config.toml
dataset = "drawn small creatures on textured ground"
image_size = 48
norm = "layernorm"
drop_path = 0.2
avg_pool_shortcut = true
widths = [64, 128, 256]
loss = "binary_cross_entropy"
residual_init = "none"
optimizer = "muon"
magnitude_pruning = 0.7
steps = 13700
batch_size = 64
epochs = 8.6
final_lr_fraction = 0.05
Rows from block 5, named by matrix and row number. Rows with one number belong to one channel. Each number is 500 + 40 x the weight over its row's rms, rounded and kept within 0 to 999. All counts start at 0. Numbers have three digits each. After the name is the row's rms in percent of the matrix's.
# convs0: first 3x3 conv (model.blocks.5.convs.0.weight, 128x128x3x3), inputs 90-104, a 3x3 kernel for each
# convs1: second 3x3 conv (model.blocks.5.convs.1.weight, 128x128x3x3, transposed), outputs 90-104, a 3x3 kernel for each
convs0.14 096:500500405500500458500500467500500500500467500500500500500489500500500560500488500500500500454500500500575500500406435641500500619500500500486500555500500500500500500500500500500500500500527500500460600500583585500500500607500454500380500500500453500500500500582440431500453500500500500512470500500500594657500500543446500500651500598546500500401500500552500500549500500500500500500500500500456500557500500
convs0.15 091:565500459500500484576556500587500500500500569500500590500570459500617500473577500387339500500500500583572500500607500500538500500579500500500500500500524500500500500435500500500500500500500500561637500381500406403438432500500376500500500555500573545562500417500500500516607500500563500500500500500500500500500500500500500500593500436572500477564500500570520500500457500500524542477500534500500543500500500
convs0.16 094:500462500500430500500500500500500500500437500557500492555500500500500500500484500500500500569500500500500500500500500500500500500405500500500500500500500500500500500467452553452449570500448551578500500500500500500500500500500500476500530500500500500500500500500500500500500500551554500500500500500500500500500500500500500500500500531443453500500500500500462500500454475500500500460430500500500500500500500
convs0.17 085:455500500500500500407402500500500500612500433500500500424500500500500500500500500619500500500500500500500500500500500500500614500500500497500500500500500626500500500500500500500500500500500566551500500500568500500500500451500500500500536500376500533576500500559500458500500500500500500500500500522467475500500500429500500444500500576440500500500500500500500500500500500500500500500500500557500460453500439
convs0.18 086:500500500421500500500436463500500461564500474550500500500500500518500500500476500500500500500500500500500500500539500500604524597604500500500485500611500500500421500500416500500500500500500500500500500500500500500500500500500500551500500553500519500500500500500500500500500500500500500423500500500500500500500500500500500500534500500500500443500500500539541500500500500500500500500500484500500500500500500
convs0.19 114:585629645500575585462500500500500500500500500500500500500500500500500500560544500500460500617775624500500500500500500500500500500500500460500500464373500500500500500500500500606561500500565500459500500500500540589554500500500531448500500404500500500466500500500500500500500500500500500500475500500500500500500500500528533500500470462500500500500500500500473500500500500500535520500500500500456411500465438
convs0.20 093:500500643453500500500500500500500500500500500500500500500500500515500500555500500500370500500500500378422500500500500500500500500500500570500500547500500514500403500418500500419500500500528500500402500500500500500500500500500560500500500440473477500500500500500556554500583530500540500500500500500416500500500500535546500500471500522500529500583532500500500500500500500564500500468500435500500425474500500
convs0.21 128:518500500468500500500500500500500500523507476500500500468500500500500500444500500500537542500500500500575500500500500500500500500500500500486500500500500500500500457500541470500500465500500500500536445500554453500500448480494500500500500500500500500558500500500500500500500500475500500500500538500500500500500500500500500500449500500500500500500500500500500500500500500500500500622500430753573500768680571
convs0.22 098:520500426402500429500500559500531500500539500500500471500500500500500500500500500415500353500500460500500500500500500500500500500500500467500500500500500445500500500500500500500462500500500426500454500500448500500500580567500536584500500559500500500500500500500500500469551560500538500500500500500500500500500500500500500500500500500500500500500463500500500500500500500500500552500500500500500467445500500
convs0.23 115:570500500435594500450628500500409500500380399585500500500500500500500500500500500500500500500500484647500500500500500542565464500500432549500500574500500584572500500448500500500500500500500500500500500500460500552500603500500594660500500599500500500500500500500500500500500475500500461500500500500487500543460454500500500500500500500474461465448500500500500500500500500500500500500525543465500526500500500
convs0.24 086:500500498558562429500500500539500500500500500540500500500500500500500500500500500402500500500500500500665500500500500500433500500408500500420500500500500500500500500500500500494500500500538518500500500500500500500430500557500551500500500384444500450437500500500449454423500500500500500500500471475500500459500500500500500500500500500500500500500500500500500545500500500500500500500500500500500500500500500
convs0.25 102:500500429500395500500441378500500444500500500500500500500500500451500500500500500500569625687500415582500334500535588500500500500500500599500500500500500500500500500500500500475423500417443500500500500540561455500539500500500535500614588643500500500500403500500500500500500500500500452429525500457500500500500500500552500500500500455500463500500500500500524500500530500500520500585500590500500513500500509
convs0.26 089:500587500500500500500500500500500500500500500500500446589500500546500500500500500602547447500500500404500398539500500593500500522500500500596500500500500500500500500500500436500500447500500500500593500500587500500548500500500500500500475464500500500627500500500500500500558557500500500477500500464500500398500500412500500422500500500500500457500500474500500500465471438500500434500500500500500500500500500
convs0.27 082:500500500539500500500539500500468393551500500543500500500500500500500500500500500500575500565442500500500500500500500500427500500500500500500500550500500569500500500500500500500500415500446500500500461500500500500500598500500500439500500391500435432361563570530500500500458500475500500500500500421500500500553500500500500500395406350500500500500500500500500500500500468543500500500500406500500500500500500
convs0.28 092:424500500500433500451500500585545500556500500500455500540500500562500500556454500612500394500500500586621500526500500573500500592567601558500573570427500500500386544500500500500500500500445500500500560500500500411404450500500452500500500500500447500500500500500500500500547500554584568543500500500500550500500500500535500441517500500500500500500500500500500423500435500500500500563548500500500500411500500
convs0.29 131:495500544549500500539454500500500500500500500500500500500500500500500530500500500359444500500500500573638605500500475500500500500500500500500500500500524500549500500500500500500500500500500500500500449500500500500500596553500500500500500500500500500458500500500442446500535514523500500500500500500500500500500500500500457500645642570597500500500500500500500500539500500518500500612569605500500500500500491
convs0.30 103:500500500500500500500500500428423500500412500500455500500676500500651500500599500394500500500500358500500427500681465500676500500677500500669528500561500500583500500500500500500500500500500500500500500551545500500500575532523405500602408578500500500500500500539435500500500500500500500500500529521500500500500500500500500500500500500500500500500500500500500500500500500500500500500500500500500500446500500
convs0.31 086:500409500500351422605500500500500500500500500477500500592500500570500500542500500500329369500500544672500341500419500500500500584500500500445500505500500500532600500500500598578564500500500500500500500500500459500405500461500500500500500574500438500500500500500500500500500500465500500500500500500500500500500500500500500500462500455533500500563500500459435468500500500500500567500500500463554500500500500
convs0.32 101:500411396603552645500399500500550500539552500537500460500500552500500500500500500438500379653500500425633584450450500500468500500500500500500500599553500578568588500500500563519500500500500440500500500500500537500500500500500455500500471433541500500500500500500500500500500500500500500500534500500500500500500500500500500500500500500500500500500500500500500500500500500542500500500500500500557559500589578
convs0.33 102:500455450500500500500500500500426500500554500500500500500500500500500530500500500447434500500404500500500540500500500500500500500500500500500500419435500500500500500500500500500500500500500439500500500500535500500563572531500533580500535500500500573500500500500396464500453452450513500500519536500500479440500500500500500500500500500500500500500500500500500500446478451500500454500500500462500500500500500
convs0.34 091:500500445500500500587500500500500500458435553476500500500522500500555500514543500415472585500500413500500500500500376500551500536564500500500500500500500500438500500500500500500500500500500500500500479500500430500544500500387500530359500467406441500500428500500404500500456458500500500500500500500500500457500500500500500500500410500500500500500500561531525500500500500500500500500500561500500500550500500
convs0.35 106:500421500500386500624567500445516500448500500475500500500500500500500500500444500500500500500500500459500500500456500500500500500500500450436500500442468544500543500447500480500500500500500451500538468500584500500589442462500441500500528571500500500500500500500500500500500500500500500500500500500500500500500500500500500500500571594500535500500500540526500462551500452500441500500520460500500500455517500
convs0.36 085:525508500500500500477455452530526500500500500500458500500500500500500500500500500500500437500500613500500500500476500500500500588500500564500500500500500500443454500500500500500439500500500500500500500500500500500561607500500500500354454439348584592581500500500500500500580603566551500500500500500500500500500500500500500500645609608500500500500500473547555559500571590500500500431436500500468500544500500
convs1.14 081:358483500403426500500500500500500500417458500500500500500500500500500500500469500500500417500500500500551500500500500500587500544577500500500500500500500435500500500500434500500500500484500500500500556500500500500500500500393546500500500500500500500500500500562468500500552500500500500500500500500500500588434500558500500500500631500500639616500500500500543500500500500500500500500500500500500500500500455
convs1.15 091:500500500500500500586598526500500425500500500500500540500500500500500500558500500500500500434500500421500500500585500500543500418535500464500500416500500435537500624500522500500500500500500500500500500500500500500500500500500500500475500500500500487428500500500575536560593619599567534500618500500500434500500450439500500466500500559500500500500500500562500500533500500553500500500567645500500500500500500
convs1.16 100:500500557500423500500433500500597582520575500500500521456500540442467500500500534500500500500500500558500462500543500447446452425400453500500500447500443500500450500500500452500500473500500546500500577500500500500500538500500500500500500500500500576500500500500412500500500500500500500500500500500500500500500500386500487429449500500431500500500500500416500500500500500500500500472500500500500500500500500
convs1.17 089:500500500377408557500500500500500454573545500541500500500500500500500500500500500500500532500500500500500500500500500452500500416500500500500500500500500500500500500500500417500500568579500526500543500500500500500500500500404500500451624571500500500500500500500500500520435500500500500500500500500593500396599619500500567500457455450500500500500416500500500503500500500500547500381388413476500500500527553
convs1.18 069:500500578500500500500500500500500500500500500500500500447500500429500500500618500500500500500500500500500500500500500500500500500500383423500500500572500500542500420500500432500500500500500500500500500548400500500500607567616546551630500500543500500612500500500500443500500449500500500500500500500500500500500500500521500500500500500500500500500500500500500500500500500552500500618500574500500500500500500
convs1.19 118:500500500500500500500563500500500500500500500500500500399500539420500518500500500606500500500555500500500500500500500432500500412500500425500500448500500500500500500500624500500616500500669540587588513500500500500560431457500477500500500500500500500500500500500500500500500500500500500554500500500500500500500500500500500500500434461500500500500500586500500500500500500500500500474500500500500500500406500
convs1.20 096:500500500500500447500500500500500500500500500500500500500500597500418500500419500500455500500500500500500500500500500500451500457500500500500562500500536500500566551500500500414500557500500500500500500500500500500500500531500500500500470500500500500500500500500500500500500500500500500500467500500410500556500545500500563500500500500500500500500500500421500500426500500500500500500500500500500449500500500
convs1.21 113:500500500500500500428419500500500500500500500434500500500500500432500500409427436500500500500500500500500500500468500500447438714500500500500500500500500442500500500500500500500500500500500500500500500500500518500540500500500500500500500500500500500500431500458500500500500500515500500549500500500500500500500500500500500500500500500500500500500500500430441475457450500500500500559500534623500557662638590
convs1.22 091:577500500549500500500500500500500500500500511500500500405500500500500500529614645449481493435500500536500500500558562500500500500562500464500500470446500500500500546500500543449500500412438500500500371477500382500500500500563500500500500389417500500500500500500500500465488449440500500454500500500500500534500500500500500500500500500500500412500500500638591580613500500500500500455433500500441500424391444
convs1.23 121:500500619537569631500500479500500500500500500500467500500500500500500500500500500500614573500500500526500500441500500425500500437482500500500500500438500500591556614500593586500500544500418470500425500500500500500500500500585450500500500483500500500407500500500469500500465500500500500500500500500450494500500500500447403500500500500500500500500500500500564500500500433500500500500500500500500500500500454
convs1.24 088:645500500606500500500500500500500423500382397546500408567500500500500500500406454410500500478500500500500500500500500500500500403443500500500453500500500500500500500446422500500500500500500580500500559598595500565500500500500500500500500500500500442424500500500500500568642588627500500500500500500500500380500500500500500500500555583500575500420500500460500500500500500500500500404500588430500612415414500
convs1.25 099:500500445500480461500500500500456500500444500500445500500500574464500500441500574500565500500548555531500500547561550482500565436500575478500500500553571500500574500500564500500541500500592500500586500500500514564588500500642500500605500500500500500500500500500500500417500500500531500500500500500500500500500500564500500500421442413500500500500500500500500500500500500500500500500500500500500500500500500
convs1.26 105:500465500500500500500546500436397500500500534500543559500394500500500500500500500466500466500500500443549620500500555500500538500500500500500500500500500500500500500434426500500410602447399553500440500500500500542500500536500500500500500500500443500500500500500500500500500500552417500500445500500600500432500500500499532500500500446500500500500584500389456500500500500500500500500532500500500500500500500
convs1.27 089:500427500426402500500500500500500500500487500500500500500500500500500500500500500444500500500500500601577500500500500579500500500500500500465500500500554500500592520479445578500500500500612500500442500500500500500466500500500548500458500551500500546500500577500426500500434500500433450500467556566500500414578500443577500454414351343500500500500500500449500586471500500500564500402439421458500537500500509
convs1.28 082:500500595500500500500500500500500500500500500500500500464440500500455500500500560500500500500500500500500500500500500500580546586592647500500500500500500500500500500500500500500407500500500500500500500500500575500500500500500500500500500500500500500471443500500401500500599500500500425500500459500500430500500500500500500500500500500500500562436500500387500500467500500500500500617500483649537426500500390
convs1.29 130:430500500500500450601500500447479500500500500500500500500500500500525545500500500438449453500500500500500479463524535476500500476500437451500500500500500500558559500433456500500500456442463455500500500542546500500500500500500500500500500500500456462464500500522500548558500500447500500500500500500573500500569500500542500480671647633580500443500421375500500500500500500500500500590568548565551574500500569
convs1.30 097:500500500500500500465500500530500500500432500500500500568630500500589500500577500443500500450500500435444453500619500500637500431552443405562422406545441451563437500433468500500551500500500500500500500500500500500500500586560500500500500551500558500500562500500529469500569500500550500500526500500492490500500500500500500500500500500500500500500456452633500500599445500602500500500500547500500500500460500
convs1.31 077:500500500500500500500500500500500500500500500500500500500500500500500589500500577440500500500540556500500500500500500500500500500500500500500500500432500500437411500557607436420500500500500555500500500500425500500439500462463500500500500500500500500500500500500500500500500500500614564600500500500500500434500500391466500419500500500500500500500500500436500500500500500554500500500592628500500500500500471
convs1.32 114:500638500441581597413500587409500416500500500500500500500500500500500443500500500613500500500500540500449500500500500500500519476500500500500500500545500500500500542500500582500500500463500385500500441500534500500500438463500475500535500500500438500500500500500500500500645642591584500500500500500500500500500572500500500500500500500486458448500500500500439500500500500500500500500500500500500500500500450
convs1.33 096:433430410470500500500500500500618500500542500499479467500500500500500500500500500500500500500500560500500500500500500459500500500500500500500500500500500500581546426500500500500500500475500437500429500567500500500500424500500500500500500500500638500500546500500500500500415500500500500467500500500500500551500500433500500500599608500500500415500500500556500500500479474419442500408500500348500500360500500
convs1.34 091:500500533500500500500552587578500568500500500500561576500500500474500500500583500463500500429500500500500500451500450500500500425546500500500500500500500500500500596593500500500414500500422478464500500500500500419500500348363500448381580500500500500500500500500500500500500500500576500500590500500500500442500500500500500500342340500500500500500500500500528558500500500558500500500500500500500500545545571
convs1.35 099:428500500452500500425437396500500500500500573500500556500565500500500500500500500500453377500423382500500500500500507453478500488500500500542500500500500400500500494427500500500500500500500500500500500500500500522500420430500404500500438500500500500500500500500500500426500500500439500521409500542500500500500500558500457500514577500500500427428413444500500500542500500500500500500500500500500500500471526
convs1.36 104:500500500500500500517421500500500500500500566500532596430500577500500500500500598500420473500500500500500520575500500500500500500500500561500566500500500500450500500500500500476500500500500470500500398500500500500489575500467500500408500447405500500500430500468482470500500500500500500500411447466500500500500500500559500500500500500566500500500524500500500500500500500500500500614612566500500500500500500